Rows from block 11, named by matrix and row number. Rows with one number belong to one channel. Each number is 500 + 50 x the weight over the matrix's rms, rounded and kept within 0 to 999. All counts start at 0. Numbers have three digits each.
# convs0: expand pointwise conv (model.blocks.11.convs.0.weight, 360x120x1x1), inputs 0-119
# convs1: depthwise 3x3 conv (model.blocks.11.convs.1.weight, 360x1x3x3, trained with AdamW), a 3x3 kernel
# convs2: project pointwise conv (model.blocks.11.convs.2.weight, 120x360x1x1, transposed), outputs 0-119
convs0.181:531517501559421500444597404600491580554498513448463535523416475510449451393462421506487502473534497477454543532530544393445439612571402513508306532562494506362530436536472454542395523505512430439461340500338505418511528624567488468516605493568532455517446467468431522453448564478450432638454600598622541591580447486480516497469488459489576429397548781462447519
convs1.181:479399472512470475474402404
convs2.181:584526558523504592397482517510454454609497509553497508499452481517493585531443541522522472507501454471568519574454455541542489524432483554491515591567523536447541480581472465530465500505437452450514505495415523482506466486489459529488532470574484572521533474559526514586537464475473513518539568511514550472496509518543506512513516533526464553417455531474509521
convs0.182:518388493456432596387612571433521434447497354513525505551501482504457547461457401454572575561485489545374563416408490433571442360502355463452491546510583500581459442426632603522523346505613613602472544505503481549551606497641342505618430319559487411410532484418470459598444405540553602613565598522419468583543471742371568431395432504316455336536538547252587502
convs1.182:528535544553631527473563532
convs2.182:403474612492560532497472523634532551464508580414518588603347560466490345541615584453543410472524512384543451505491531453566374493366602491655572373508488654434433461548582597419584515562470497499520465596415403696505524490583502514454470493394565598441505558553467568398488571615522429615618384635371575369475446422389525550463415533518331630584461558446423540
convs0.183:519531498462505391579477422471461520523475562560533465482540532456566513434541626586458517531541562589506502578489504467390562555524502570535490478586455460530484463462484488501530477564553525478500506499387511433479452557420518450451525452437534419566467507439511456513458530569549512475469513503504578500588443481523472427568504415568589507543524512573548489
convs1.183:473538530552600542557519554
convs2.183:472519576502536392489548490532534622502563510397647536646594452540469462543520607548435425422620419480529475564570457561476479476553543596490596416508426536616464453599435556608389470682482421602473507523441462517405422441458594514555487599557455420449668419530323475494565624449511473485498398529351555432413444460576549600527602454566633535377391523535485452
convs0.184:514528541461516545461451456420519398449543511480461543502475484550466449507499510547501500469514575438514522438502498470486490452492441451473556483397456566525478534500496574486594467461531577510514602533515501546511621501514507471523539475501444481468476487483456543526558485545469516469393481452483440514490493530507553598449545468506453424470508519504479469
convs1.184:537456531538475476480437433
convs2.184:550477455491460453528399517537466516432503544472466468451574557514472537462526542586420464440509587458485511521503480473461579528482503511512492512494435576510442531571504508521577490440498491437488475474458506481456508517448445494444479464483462515535439522473453521457541524518460483465517512562514440524515464515508576513457421438539538569559456594497512462
convs0.185:530536521502549506492422540527461519483488467397510494503501547436515422583548555477552481448526514476579513641523438525412574486397519512495534477444516439527440530461459530463516483510412511510575494546485557492547493473546530546497529525511524510503532522443475506480445499480513414457421457502513566510434572559468484569567438528450523599389471444527470503
convs1.185:420432427404481448515455512
convs2.185:517484521498478587524542513540425585441508507461448566608486542437402440504527458509524516490445499522545587539495469468477511439473487426537474479468548407501571518399521449457467493480533543506507514495460544487544494395446530467612521642426553449476528533465451551512506498525560496498431512510525482525478512547374418554543548545436490533513526431453509493
convs0.186:533574520480457532516506589419489567461484470514458548455582478521461482436562494549510480557504557435523540480451438518501444478475460457516448457495491526450429504403428572504447518506473504402500533441480530550514455424496529477423500428481480413514442420599430453557449552463478421442488569503447598510421453602484471452496603478580529502505534552432500519
convs1.186:589492435498463488459462543
convs2.186:565484455532476511425422495453512529508445486490504450472543555492511500519488487477497452511509481488597499478472526492496525511450504464580499356521380489504520489448495537537482548570471538530496521526621599480538493474482479521488453489512496463498588505421506528502357490458485416471480554468498452569500510565488555500531485494467439420448416529556461532
convs0.187:413420399592522603480444507558425498431429439442318440498443360688562471497506411557518503440391475513425422394463438520613503420423538369440502602449527410574459595428541469368588498479541620423433428520591444566526574441460429428581550488426611627492480417472505509518509382517542563467537600421567592508372534405549588540439562534517459371327464512424527486
convs1.187:485541464477578570527595552
convs2.187:457564600562484557514568543551492456471629495391496408423534609511527500559603500393595465514592411403573475495471499508540546461363683536449472463496499556392421491468502601500491499425382480487555416588495555534470527520478561397446636437410304624470445554653677540465395681544449420522583472634473449379517488401394585556451461359605497443533367488567548516
convs0.188:416496478423447475470481555442410437521618457478455653464485477596356543610482382576477451462498506414483512552450528568500589451347501395556434480445510472502526463586526409467616484523519594437514476469506505539510487499546539496524384519532434448490582492392369612600644460530620509556555375605628435450486635370403497479471585499635438526450406520374508551
convs1.188:485470461470523597477531600
convs2.188:382453508451562601604528530549529489470477512513564374507468438470377481493575531624493489587597466477490438484509446474469517550516549433481436467464555525517551548442533584614504540552461573445479457587529558520535476539652525534470435515502457553501454437417445489490479560403507379508593507570620556522472518423522530547512502418479593525537450389484590602
convs0.189:499455568540451554535542539502496503459646484475560403354421465418579439492491449460628448526530493565486410511535465484454478535482457502615556447485383385504539555453524522461420478467559475466527529365510509534572471481527480447471541493504506557524566563545434503502432663447442482449482610379472448534493540504439478489504592529607472541482458566495516519
convs1.189:440521550455539563480471457
convs2.189:504577455533538468532553520476502528459481500399472504471550461480434484534481566540474555501431547394449609601602463524517474474588477585344528488611617606544578484606462462599536480491477439575582376551444493479510389556539497516439503487426544537450579520541535434506592444492387502530521461569470585501452480552538445448551486493564542588491473560464466391
convs0.190:547542531514524425487580506582399449524546495563490451493557477434560477538470497585448545537440474505420437449434525505436432518568524470484595423534497514489547468522531508515559485459483480556462487488453556529467502477387453466446450585525574442499571454472543490606613439544405557507575588541488557523500480518536497472574551476459475539480526540501498484
convs1.190:546511527499423589563469449
convs2.190:559422482505515522432375496451548472501489576534583460458542595506574545447473430494451541557472468419554492452586560517455472487467565454546500481495363497556409416405497558485497517543501529504483461460553511552453469446536504468487404520494475424401562428453506415552432538531532496489463547487487584430417511472548420518599410505439507433509477442494490620
convs0.191:523439602522423500436498510510551539536517489599443517485609455450540588430545567512488508504445527429504484482556508473459496373486478498540413513399479433616565544493538408484513478484662545564459537590558562398556455460473368554490474488534494503598437603473446558445448514553552540480522432483577595447400493548570493565470507479497527584529615478501495502
convs1.191:478504532539468537501564443
convs2.191:487531481429520558437497484418520473522459509553502502544473482580425452484541377422443497511433449507445580490522495518417424453548551480484373613468514434514522478596536616514520504558620506536425500517478463440559513437545532355533429496552532372344379446453483460438665445511478497513503376475527446494489557553581462466496446587512497475519443478510488534
convs0.192:367537546499504498501466528415475567640521596542552364551431517565436566450592515568492474440501504372488538514491612496425506564449507510471651475435529609572549444488540431452624481522463546507523616445540444520489450439504656481588488427475491448474528474472413493611483534589478474605573443519588480451490542426430486488467516439530358464535641475478509523
convs1.192:451500543426514587502516548
convs2.192:454468459496524429546466525508407517620504489530425481559498546586555450554653510514431510519545470524478440448423370558446489497592523415509431480417546440448605494515461611618520428480511549486522543496570504555476635533531499565549527481431399430456444430536517591502599469392608534569507468610555509471593492400485391454534457465467571658508538412508486496
convs0.193:591412482461435439487531461460500457473516438478543500529388577451543491518462433500542569489510531510562463464447463525611509396513572544417534473582454476511543570473400495512569418410498548587505486568459429546448462489559403442520488470505576507496535476424468470476556546480492476472610522464400432484453511517608565538529493509552479489450494504439470462
convs1.193:535510537403510389524502528
convs2.193:498516490493467541494410478491598501499591466468485457405565549471444505507523547492525408491540489519601517517523561491442463483571478463444454504556481479582516470569453536552475507492463481562441543548590498453512437459525478488515553491521485491462383493516495558490642495463464417491486510520587479511535563554568465560423571522508548519572472560475566434
convs0.194:311432654489548536499475564474355584453538410501466512529460587521497524534455511469462470574356479543425448509503471524488475567443430550578539462571470489561486494453555410460505570582554535523497525456502492596463476502449481433602484480485522529596447557519540558482412470458483540502462493433451446459447571483525541468473606480358457505526450526602470419
convs1.194:505555502430578596490447471
convs2.194:472526501509484408538491441518524525504494481490425499387536535505485481471546404625476488536510563483599537454496482481412515573425513458448610529469526405459512438552452566506524430534477475426580454474474447479623537480520560470503477485558463491394374485475531472539493509525468428487553535515469541451507441603507499419457451368575580511437542469509510503
convs0.195:494484484500544486482531518523411548509513504472480470480559509455520480468501499528487510527511522554499483538493492479521520476549595461515465490531492465505534519484530495483479518509532436531497432509503482507501452502459471503457509501474481473502459538522485524505500473510502472535494487493500566501522464493485508441463529457509501529554470501509531479
convs1.195:495529474534547419507411508
convs2.195:508510558534557460510490517497497510523539453451510479526489488543516495474510459503506494491451516491511517493496453510544522480520463517526515509560525534513482575581458540509511456509534501536509540536479483516452507554497513520492464535525492476451524444467501491478556526454527531465500580483533508471516519497522501524457503481478562483433502488451559494
convs0.196:569487498488424470576532435636580590539571512496464547528466547488496420435483469513521445498459472479558410548455505467526596570376502554432398549582413476464418516630562473526597572625493498529515473541395511427445475458480495487434465473559472456427447600516611527427499615492484513478546446422580453454470555510464520497638489563556530560523468420539485521
convs1.196:523408539459554533512547428
convs2.196:496536470432531437580487585540568480482411561474412489496493515571448501523516533471490523420499548520513565430491467556507441501435501436524515497482511569511500530450485478402491549511465438448550508448557529463615488559557449391467504519430413446527560526557533476469486542487513523475552495535520535465432521511511497481510493455666457556477498484492452521
convs0.197:453490582575517541525461407427457553629397514612554458511479595529513393500566445465382670499436471254456442586532523453449555448515454535505579490438559504550647588474466515478513549531334610489465537453578403500512523601464573460539608561455573446517527525384483580564483495438546468530514361511590599543484382467471505418473553536385468521503536460435448397
convs1.197:456541600511472526471484435
convs2.197:405424625553432554644497495452394462545563612531391554545437522468533504444472478509463459418649609634460514457476397524519579511526506464614431440453420435503551511505501592524623558560587612405454448592511505493495547453554527418543579500364509511387435457511448474431544547469464373620543557626505556618565583509607503573614499470418533578465595411533515499
convs0.198:539609448477447504399446531508544448543540491499628521424597480626390455536462553474491500553467418496435469652530629500512467522507531424412495466455454515471505567648434455519502535656493437627517539411470505476510545465388539476498495465523462504518477539502461454506426343472545518544590562447621524529433485628506532586511533415430486550467565464472495584
convs1.198:547529436474471550404453558
convs2.198:404415540532451455516557564542455434488489529474441492561416446460520437471513489647428463398502410497433480480465439457577521509515606537432535533499499498436527395493550442397516466524534545578432514543412464560432592449520453480583509556397517577418485447502461409487461492492545600594503457521441519514572595439514396472443447550561538584574560512509597451
convs0.199:477475641454492521480469543472528576502568433542497423512538559535564535473391473572484498550438573514492467482460465469588434501581413439480513501521557485513533561420516452462526553521479570569521413505503569441428409527430511564515460436480485510589437470448492473537546497506577538551458564447460511391411541540525478483528503490453555500496507513520523471
convs1.199:497502479518640520455488516
convs2.199:423494411481410518548548506401411459479547515427436606451427464416364479417592479507572551513493519515505602540519499456495546519439512563440526527533521457571525473559557446586483381464546518461479574434418498542536452421511478489500524506512561475577437399582490509491467464593380568426593563551543530572520446486537455498433530530614471469492490430556576452
convs0.200:484488518489511490528500482501506446525526498468508500561489529524509515498519499461524504484449512470453515540498493469512528502532484545473486569498463497523471481541450415476442504492527510514483480570509569499508529505437455508498502571501481481604494493470460530478455490447501548465474537488525485496433465495483448522550520453532519515547489428559541541
convs1.200:533445467531532429456564487
convs2.200:463470544467424494520469503439449458416497456525509504470506453519493444503482513563460455530543529566523514473502510453470490459465509494490466432530503488494520502539551493498436545537545477526464502566449526479496531541538541516489484437512472523525483524503462540510542538500536509468478439459532444520468552511501496506499460484582557461553560542545551591
convs0.201:528513535492474485475478506450490492516460489536462520478481519514478498454535490500460501437503490509516477456551531451508510506549536454486539490464477469452506485451458520519494529561494560458512519461572539462490493540524529525524495529513470464502512477540441487476532508449508461523449474467527509496470436520504459458519506503454507507520506561491507502
convs1.201:509434538453442412443471470
convs2.201:520568534500497532493494535496578467491475473534489480502479485537510524473528488511517521505487474533505448469516548526459468523471518477488556486477523477520475519467481503500536516536493496529520486489545508541487491493513563484540505518488477511499501490484548517525512529459455470562523421486458511493537466551459505499456433500470481429481525546505505540
convs0.202:396586482574452484486446525536533439512455507473549430505469578562436567485487514526401495615469496422504435535502469573542578466451494492491503585488546532549558466519517382560551466479543518456581532453471429490571459591396656560476450450453404396435619416408440527485510544584572391512428446460603540496476555473476450459487550466559462437508554466526468527
convs1.202:495466534473462579494472580
convs2.202:434530494421519512416478474422436471606505488547451503463452569571580401477458518514504422559590526505560541575567505519514551534557523440513533518366523469530640539515494599528598523476497572505521474472564456547527575414468505463496519541491431462509533554500504586459596512550546471632513352559597551504534468449521487519626455436532510590501514481519497546
convs0.203:539503493558423537484397457443513435540527569616447485505488452555536463500496494538541539509533486530520542446432524503441561418465463494558517470479491497475489389546447469453522500526484552450493519491428549539559560495524519520472515499581530490444443532440507437566451542486556484435484500471461573518485474506551463500519460435496543546478466514497425523
convs1.203:549517515476425423465541563
convs2.203:518609534453502435500394508477585536464432506412532458536536568560545553526611428492520543418518512523574526518485497516508513465472447516567528480551513535536513469492501516510480546443447436449477456536554510574557488461503487532449468450497527535478542552411568408532450551535515462478484594463525459545492457579544537487542459494486487433492423490478556506
convs0.204:416504519425539560555527578530488491622535447494494574459482471535544506493521500496526547615542477562480530612484515565503627491549533566529474485539532540547467579525501519522573462430477480473386464490470486555484459464568560535512458513453589549518527441477525502521487576469409498562489412483517521448554523464536573505433525564492554527462414446594428520
convs1.204:503435543520439490514407537
convs2.204:450438499461465443600487518419542453561524536596533450549501466478490512550541498489428467521536560507564437522517503435474578484446447566517511511515412516508546567525576488581468642466527508478513490546524487576498446540541513528503523444438516491522521472465507455529516612572508425548606429527485441496537444484526497514559468464438459443503572548473429505
convs0.205:523412425506495485414410514581476558403541466505482568515505580600534468446447584567635543509411475449605523511426513520510590436462471535427507602504595443448376522473476496453470450511497552514505477523585463511443449420515431431509605492465502566617490480553429409546574504468536519573499606470509433484432545533560448474468566481495500461452435502542543488
convs1.205:505466491495597544531556528
convs2.205:520575499421467462562526481409449463587555539495483475501483485416489431433429500444493561580424626481506464565552502498535432536532470484502536475542471459470606537468492440501493381460496506569505435480517588459441597562485541513459542516485591523465574515454564473567445440540532536535468445429450481429496528522554508468542563529594587504543639538504506580
convs0.206:455539499486513512482457468493517464573539466500470493541476500515517493533456541524516463413536484552549522506521486481441471516474411547505456520516488466526462513513488448461541468462487468454536523485476479535449444513499523522532507517497508521498476558540501474463505471503561471532540534534540447545552484472464560502517544453494520536491551514481475522
convs1.206:498507422485550385507444517
convs2.206:503485494526534485484506495492479473504516482518442528506479431490449508535543493554457509542455493511463510504528563490494491493547519477490552484472506541537473500441554526507472557525517483473568476436495539490452488478510499494506496522511476479475441539547491471498398524505510496515562489465524478547469536499451581540482422467495528507454554503405461489
convs0.207:531572459524507486551537567420481591525398415445484562524500561490429516504480504555530485527496498538526490450469551430571400491482632556602497421476598444532493502478585532551457547511525563593439571502489505465446489462500554521570475486510464404513496501449442497512503492539427454523480512489533526461501507522531481529471533446504426613556438545571486563
convs1.207:474544429419562452474504496
convs2.207:511574515440464489536450563483458568464484507484544592528495474465501426532553486514565502467540588465477594456517461468410553510470513528488539596527512491513581536538508482494509501530528546432515373480558513478474528460476525474554576574551501503438566493472500489460480482470562437504540496411526535478480567482502488497556545501513565471469476462433444441
convs0.208:452460528545493552385512520454542484507573449423522466517466484409489562546493558460456488571449525504506513515515542445512404468531510442508414500503489501471429488540528465464516471515504463464480493467519545480512477505536488527452516487511507485530482465563564591503549523511541530484515476410571503531507416497543499446550468585462567522457490508573487494
convs1.208:486524500421412472480441405
convs2.208:494500568514468537431526533577466489524523459495454443445527502521501510553488551461468508507523532560562530500452454503483453489532486518473544505542501535536519528491561490551537538491449444495519522471521495548541496501526440575464509470459499503440468444537455547454516497448551514505525474466529515475556492552490510466602538501506475523473489517519582573
convs0.209:442605497438411470571475595434489471540477428495482473433498399452485493538484447504498441514637476573504562462533497580484556419554507430560513505517484558466567501495602564512467467565541540488416480488456528578431474432496542447470476470541472542536578555561472469553559519504542395525545520487471525452533509555484528486549508449553490524484530541460450461
convs1.209:527374452504516450495529515
convs2.209:482612543525509490547521568522517540578491566495469421538469461532525467382560470485484502542508525407580516501537573444498533503576464464495528474479533515477620463464535472503527538558398508491417515527522544530522539434609565472483548523481576457457445475485528493498441586541499514446409532474514508403506437503547506550487546497505466527476571466512502537
convs0.210:626556486591502515541500540510480473480510372518453477516541529545513528552461523526421503452434483442514451584495445503529465453440544443498515535455516527496498511575406452558502430468492529564415490543496489500536424506486481513523524550488541543467521597493508476510497481524443480522466474447552496487379504461547502499553466516523580520512515461550589508
convs1.210:412491546464462491391515569
convs2.210:532606541472483549518533516439507509496485418508455541501508544486524465494461511490474504515585415546446519513488430498504473440474487513503592498565537528489565488596494433502489448446492576523486492528459514543521472501516454544500471568524518463481526504455473487513498431498518575517515465523555597476468499520586513523506540560446497458549488452514501494
convs0.211:448445519539444523536560485496546467495569507512450494492526631447509504463510525527494511483542471493473444546479536495651476546415488412481563593470554507469482550553515476415440438555523586552542482520448543584460503555506451407517419505480478458501568477534489591498513433491431531455560471528593427478486547533404538472510486451523518471492559520463421426
convs1.211:542500439513487472444455537
convs2.211:479563554558516532556612552508421487581526497498476486519459489524502499548349423551533499432506547419512530472406519418527510462481468428505578504452494446469500488507402505462522451575535485444535518473352464568505557611403458503474585498397451464477601476521565440525486497459500568409465429501479497459529515489512500413482469459540563402489596452437569535
convs0.212:437496568512460431507529508561614519511473484545518557490545474523449559507509479521469521503440531500510474502420506496533457456506468519407472478487507483492502494508545485521507504501539484480521513497515532505510490469468529517473497508541528487472518513534516489569534528512500482507464478481521433403508535454525446496514491482515544444523511538520520522
convs1.212:391504526434444501523500574
convs2.212:462510492452497451467493549414611449546488470523522464529476516561494523552529506539491429519531453428429455527399552603538487444470442487485519519466537473544523526544528494501532496499494490541484489490457408561544485478528526558463481454459487501488525490488444452538495511509518518483479476495510580435466569481498459547507499494502546458536564570505475510
convs0.213:491515441473555442477470376489432523472465462515542493484593522408508510548490463542430502493496461488536499643542542437433574575508485565491425508471477519534563492533444469436560504456613447517576516454460504405439437507417497495492393557463456521528572537478549542507428445508479491463470563504508508421508538498539445560508521471433451506499477504543434455
convs1.213:495510431522602568489519531
convs2.213:550523437586537508532442549487564438575538529399577470516591535499535506471555496546548535432481457476547500564476550533592473512462564377501484425518519529484435504531478593619507551592531567504508504389527530410445598563424431461501502536495560534429524640534510518376525532424528539572514456546461435588452382458409468509524527531575513514468488503469557551
convs0.214:500540390553486548417475389316577472585555530478495500443542518523518599561445559549432529575466489528628425626549528467552466549476458445524399534563459452564511506572489377413446562462547522452530568600494551392558491566469572539509582515497521534488570531513485495464529512628519603557501499429499453451431472544531497602459546508433501521557445505572511541
convs1.214:522482482575587445494542444
convs2.214:504532500593558393586444502443459369477507562483525563592598517481483461445421364514480482472526453552502503506472569569510408431501609467377468426425484554469477460542437564579503446472681428507565572463520574493524487481481452440446500600570404463500599523646490565441506606427557487467492450545513437607477437568529459438497544502510400494520597534476562492
convs0.215:445491590501493495494424451451452515498489456519479444494569496582532517488493508531556503481461446533478447519507483491471501524409472498536509447557513468451588487553450480492486498529567504487525520580505542485477500463493544538558468471537510448490445544471543525523420544452504504528472476473500476500440508525495512459445542477502432509498480482497483452
convs1.215:523571493425498560411524461
convs2.215:445499477487477542479486521550486520500477518496504494500451530418528453509494412500433548549547519490591470472496494507469549513432526520434521477442546478484435439549473510619513514490434431470505487453539475566490514564485443481525447440522429505565453497538588456513452491561537500472517535536515582484509490505475494469457534473533515496478437504534477573
convs0.216:519545527527496530437529498360528473438413453463470579477386509476415565470457467669496480502557434566567512387539489579575552505453474541566470505596488528521573445528458489569451493557498431496506520506532500430491534531542511539467527446598439454462455490536502564477480474540468541423559393515419540475492550464475549440485508508521538512588506470451563497
convs1.216:534512383450513509455469529
convs2.216:568419551444470557433524499489579468464319534424536565515483583498537531565619542448436434524583507482548549488468442531445474516528554473580547446462545505495411476486470442552470476551504568520546418484587529462421429471499537535507447501489411470559490492544421559562583467483534440496556450479389417535494553484505575553523549541501562418540465496520452636
convs0.217:435480599406494462501547520487576501600641472474465458596436467454555578512473601541453454537463517603507486468462575631582516426597461462504534499483625528450448496445544507481515387474631560378496465538541579442439467492422452486515495465543483533411573455542472461510535568402408500518503464372521529452468528475568461466488495537422486523543594463418473530
convs1.217:439449446499539498495557553
convs2.217:519371518429432523521529519431473424453601487605552461408469420493519545479540502495520497576477535479442429490426598481519574565507442514522450445394433492521379513444557555485555387550458469536465480498480448445548560438559488560555410484386574550510478415440506494497526554551519517496509561537479591613554559475438493502418485485581555529581573489387528507
convs0.218:465397613489597531495475508444479571472592478511554466508436473471475500477480506487539526508414488546446529433534423575525553543471482459453443529468536484454489406499567471445418488557590412472445555485541446459579509546521453517562498431460527383490526462508589514498461516487404579506423501484448553549497383493515492456489542530502544465521539530551522498
convs1.218:513458494542478411536571568
convs2.218:487438460477552531439475471458607437484423532574442483492520452555500503527550471496453536508432510413524487494547458526497486400494539446505556538514537512511443522525496427450575368409572462462449600518569440536456543481549466455411520484521552490471542502567482403476480487518541495504488557484523528509529570512469479481473485492417508472482480499477459503
convs0.219:491484606468442434487489499509479537513533441536495449612508564482542561444584530437545488448561473522494428621563504417460487512460466458481522464546612497561609485458548580501565494526492541445578538500509572547489457426466474476446480438518497510554466556414512537512490419571466542478436516497557547514481544514471484531486517472494460535456494534439520484
convs1.219:497553479562533448463532474
convs2.219:474469461442571551599473517505509486498478577510434507494358428436531501562500461508538558549381469486531554438519507529422515542472540478440449562488444587430467503611479516496434392439475591490418434469482513512467588555575570526409496462483499534431543505465561489504511453477427459509553551525465572434563437417445505462585465357518592535477451565458488568
convs0.220:492463552504504444587525510482505559508470472546486474517451499449523479464509516541553463480468475497472465535480448474514517507532480554485548521530514469531468494509472494509444525535486512525529507514465524514487501494460518478505496474525542541507512443516436441509485492536496509444486529502522465469455504479535533496553566510540499526534544497540481466
convs1.220:514527542520538398547544442
convs2.220:529513528499512481480491500536459511487435530483503426508502507531448530473533502546445578478584539495509546460502507513508514509523496520516508501497412504528473532490569429489512536465470479493498493560449508548512470525552446573417462492523515457456537555539502484506486496513558533539463474479449496467455549546488476472532529514517529482528485444473521559
convs0.221:559585488518372512479505521503504405522540377487567505467518470475520460519556463595469563523475455479554443515479474485524472400491405481547504501539370546554526504447491495552512483517423543519465569486548377455523519597482633450462488451514630495545591523460518416602416452568593524436424395476487470524513538418425431501532543504568461419423542453483602408
convs1.221:480448443540521471537554474
convs2.221:439428612625568513480498549609477605464485614495441489463426562466563571551521546511511498575405523452511525524588457541568590561551446539395590528591466556451491423497448585542486583575536462529510529527436556459427484461537466524490502480466501450445321489534399494545416490541355567486445503449419559471487532550467505483475554487479480464575471492512477554
convs0.222:470429523454511529538528590461562541446441463499462478437518475360504474383449506491453451468514537578503556388559526482529561567518511476586556472458490615439481573526517553508576389483472511391353461409513499521419554547474501485537447521497576527548530454532491481451494409446542411476580622538516318468516416516452554458456480515520512542584500485503504527
convs1.222:546490479570442441552519482
convs2.222:448444513497525531514488543445493423472573501511426450511473506599452433491452521470481544487523456532525433484522404530481543478525462444595551535453505451450526504560484414494536503502510569440480548458492450495530595482423504564446496569384441402512601554556421502446450505463479486621476527528656538459471430453510572533550595449493545632549458399509511420
convs0.223:534387454492533527528507496508551444447596521584481477535518519450534436502559477540548528533482465439408479465403484466531470518562469529618487503502583517485624416380556502445428467518562445486523480634538468446502561533471388473473489497513501496444518529471495562533447505476495396495468547501462482462456576461524540514445522556415506416516440489481574487
convs1.223:538571495546451451446459514
convs2.223:465510552545510524523555469519518553491433616454475530536540606523403573532459531486435504585562448528445504517730423570519473533367525518556523518514495500410541469550407458559622459476454459495541467431517540498559482495485509526445440478446478544577566588592506496481536495535523439487529523572480575501493478530559512514535493521480486608466438515510468590
convs0.224:518505486503523534483550497524488504485485528519450493568501509464494475354445419537512481506577515560555518470501545459497511457448472443463487396443467545442562447558471499411441455489532537491509459518561466493493472574546469529464442487464448485472527485647494527453495539530514476489538556556551465508548458568471518560472465474444574525470495510507485441
convs1.224:503500463515564487453484414
convs2.224:423459510531457530499519582457490406506442494538504471518496527525516476543434435499543486553432399473414505548466527455520459504498472508438464524407507536503481495479479505530550540634519458510525589424461420396478459574549478467497517523459496531477570488437446529482393482482495540536509466452580533445490526388449487469502456475492510484487562469411505487
convs0.225:523551500475510519471581488501518554508532587538483542535453455489516479440650435529546405432541558506495508498573490514524536585546468472530576557429401517492452540444533467534559439400651421538480472455438541485420474429525571461502570448530547516503509467480527463511489526478524536374543551523508473491512548426494460480518518485465482551516546522541493442
convs1.225:533483578406448535422490477
convs2.225:477528477491561528508501551420485539501472555594504393446493474538624522450521543446543456427540550548424528550494408480494373533490508556458540421471521496497499467516509411531535553500467481501456472507508553505497486401495555485499510625443552508527531455510440462520492539528462477542471533493532479549508494508596505502526488528525539512571395499646533496
convs0.226:386572508529470561464439460479441585607495574481475446461500455482469469417541525463501500519536468404500401507507442452486452440479499496448607521519509460579502411470528509663551578463564501474496555520472396539485463393470481519458474454576481499513476395381469509493560480511441426437458484513586450379490438388464499528503568533506484564557484472450391583
convs1.226:486545474541418491495472579
convs2.226:492533431516500602534572442415489503473550516488578452480592474447472417549495508450511515569549576468513523549409442510521477517653505464526433448630525583484512435384455542478455517499486501564469500571498552530448464492547563477509533557435457456608488429507386528434555461603555393523564574503574558476535432525437516501634479433441490480454525417486507544
convs0.227:534557478491557521465586505493494501528430536501513481593394505490465530532482456452489479468551499507489485585502494416445445527603583587566542543546520500582439372536491453546444472478478512505547484434391450442465511508571450462502549456619502472513594509520534550532433589560501594456419476475522475563510531439542594506478562448462489461477549605402440514
convs1.227:550527550595553461554464589
convs2.227:516453514445553571618537490547454500461482566511475481567551550438498454505588542521489498508477562457497591424462467538464512431451468536432447450575469552457591444451467547473557405541517593539525476519527580572515463485425599546462518489535615450549398427526461503533570461528546500530631559557564431508522412434562485515544434533514465599589448450533591583
convs0.228:478567433551531500440394428529530510372452394545417488504452464515419488505468533503512466494622480501521514557571509497522487454502535552478528534495513456561515582477543502518553461494540534481472580496412579558483483481430426469523492553484536501424437490490549502583518429457506500521588474464503477593497390521479483521470546531505473400600544387492472473
convs1.228:446519415465497530430555515
convs2.228:511551530565563449498427518412536462473467543495517471449538544510517503515463460535568534557459439557532442485575550504478526468490572523500491446522479518488555440590433404412521521504482426493535518493504595501480446409468461538489444507543469424572537557476527508484490508468404424524600486424470527457482522442569507471549448559452447469474531585575446556
convs0.229:471479551481408625422571536379503559478512544508480400501448500527476413550502470439623483543457466444476470474482549496480534511607473474513577598542585465499458412510545397491490416501489499562522465466586517475622661512630465490450505457535558502399442524447505477556469467497499572591521643505529501456383477503473549431482527542570465345469536496467488609
convs1.229:530548499554590512435532564
convs2.229:504512587538464426505591479544466513516466524479545540500516527627496433593498508524539494491522530399604529518571506459484454499492499428585469466470382608440439581429487590491580503520395417427506546516484482560529423586393553444513514508416563570516572501611520580496566574628531458531598384525443536534482514371433568414441406558478495560514429537519455491
convs0.230:492502481510476511469508461368468434469429538492462466465429545456537531526471461531453498522446486530558527443485612489431485507464519525528512580502483500522466563537544551503594566524513569517487497481540572556478465535488578501517445471575487474381543519463577536501457472549552529554486469600529510461489568532475480541536470570407483490535524453312485454
convs1.230:517453472510478526539487597
convs2.230:530510435499433483441540568583384548475494534498531501503517496512473509499546500465475525513485426452488529488567502442524502465504544521454456497530497519546449484578482505611491541600471464507492465542521531400494430555515483590488519432535420502491449531498423536483593576406530494464623512492537565489489467539502536476524489535483527530398511438522468551
convs0.231:541533476468475484507445503489504506499452535528504452503503520539520454532458518512454571483547550548494487524517467496484494470469433487514560482499537455492547491459489502494497505452466476490498531457485487508470492536483519486495473464489511508430523503526481471495512536511551486505486423502480468479500508515494503531478564498457516520480496491503506477
convs1.231:470389465515500507445427471
convs2.231:510504460459512476514483527451521487508522485498482564485524526531504441495532556543486506508530518538542510499476513504524442502496528485519551511483529465528433445495559539485562532498559480563549459537495487498482483511467525536549526508549488505480561504494464509508530497482508560541519416554484464523476479459490475548476529512428479460528528493493462497
convs0.232:514505453558554531514471529497571475548468500501473508448509424513489541456433522470476504518469524468476463538577507449516540511456517509502491534539469437455502434522451494449524497462510457505531504522511478484427484499459474436540488510540502496589521460492507511516539504525461529482529549442463476532448468554491458475507499497456601576502506518524566488
convs1.232:553555527469474506439395509
convs2.232:503479532537512577503474543464517579505496496514511460525458512519494452498596477481511457528493496458493454492502543550488510525491478440526573494527450457515528544466555516494457587428463495498477493577512473516525445522559522511529476498605528491511503493403483489537507580530418584409578424485454479539516513463506449534529518511527491517485505535524463602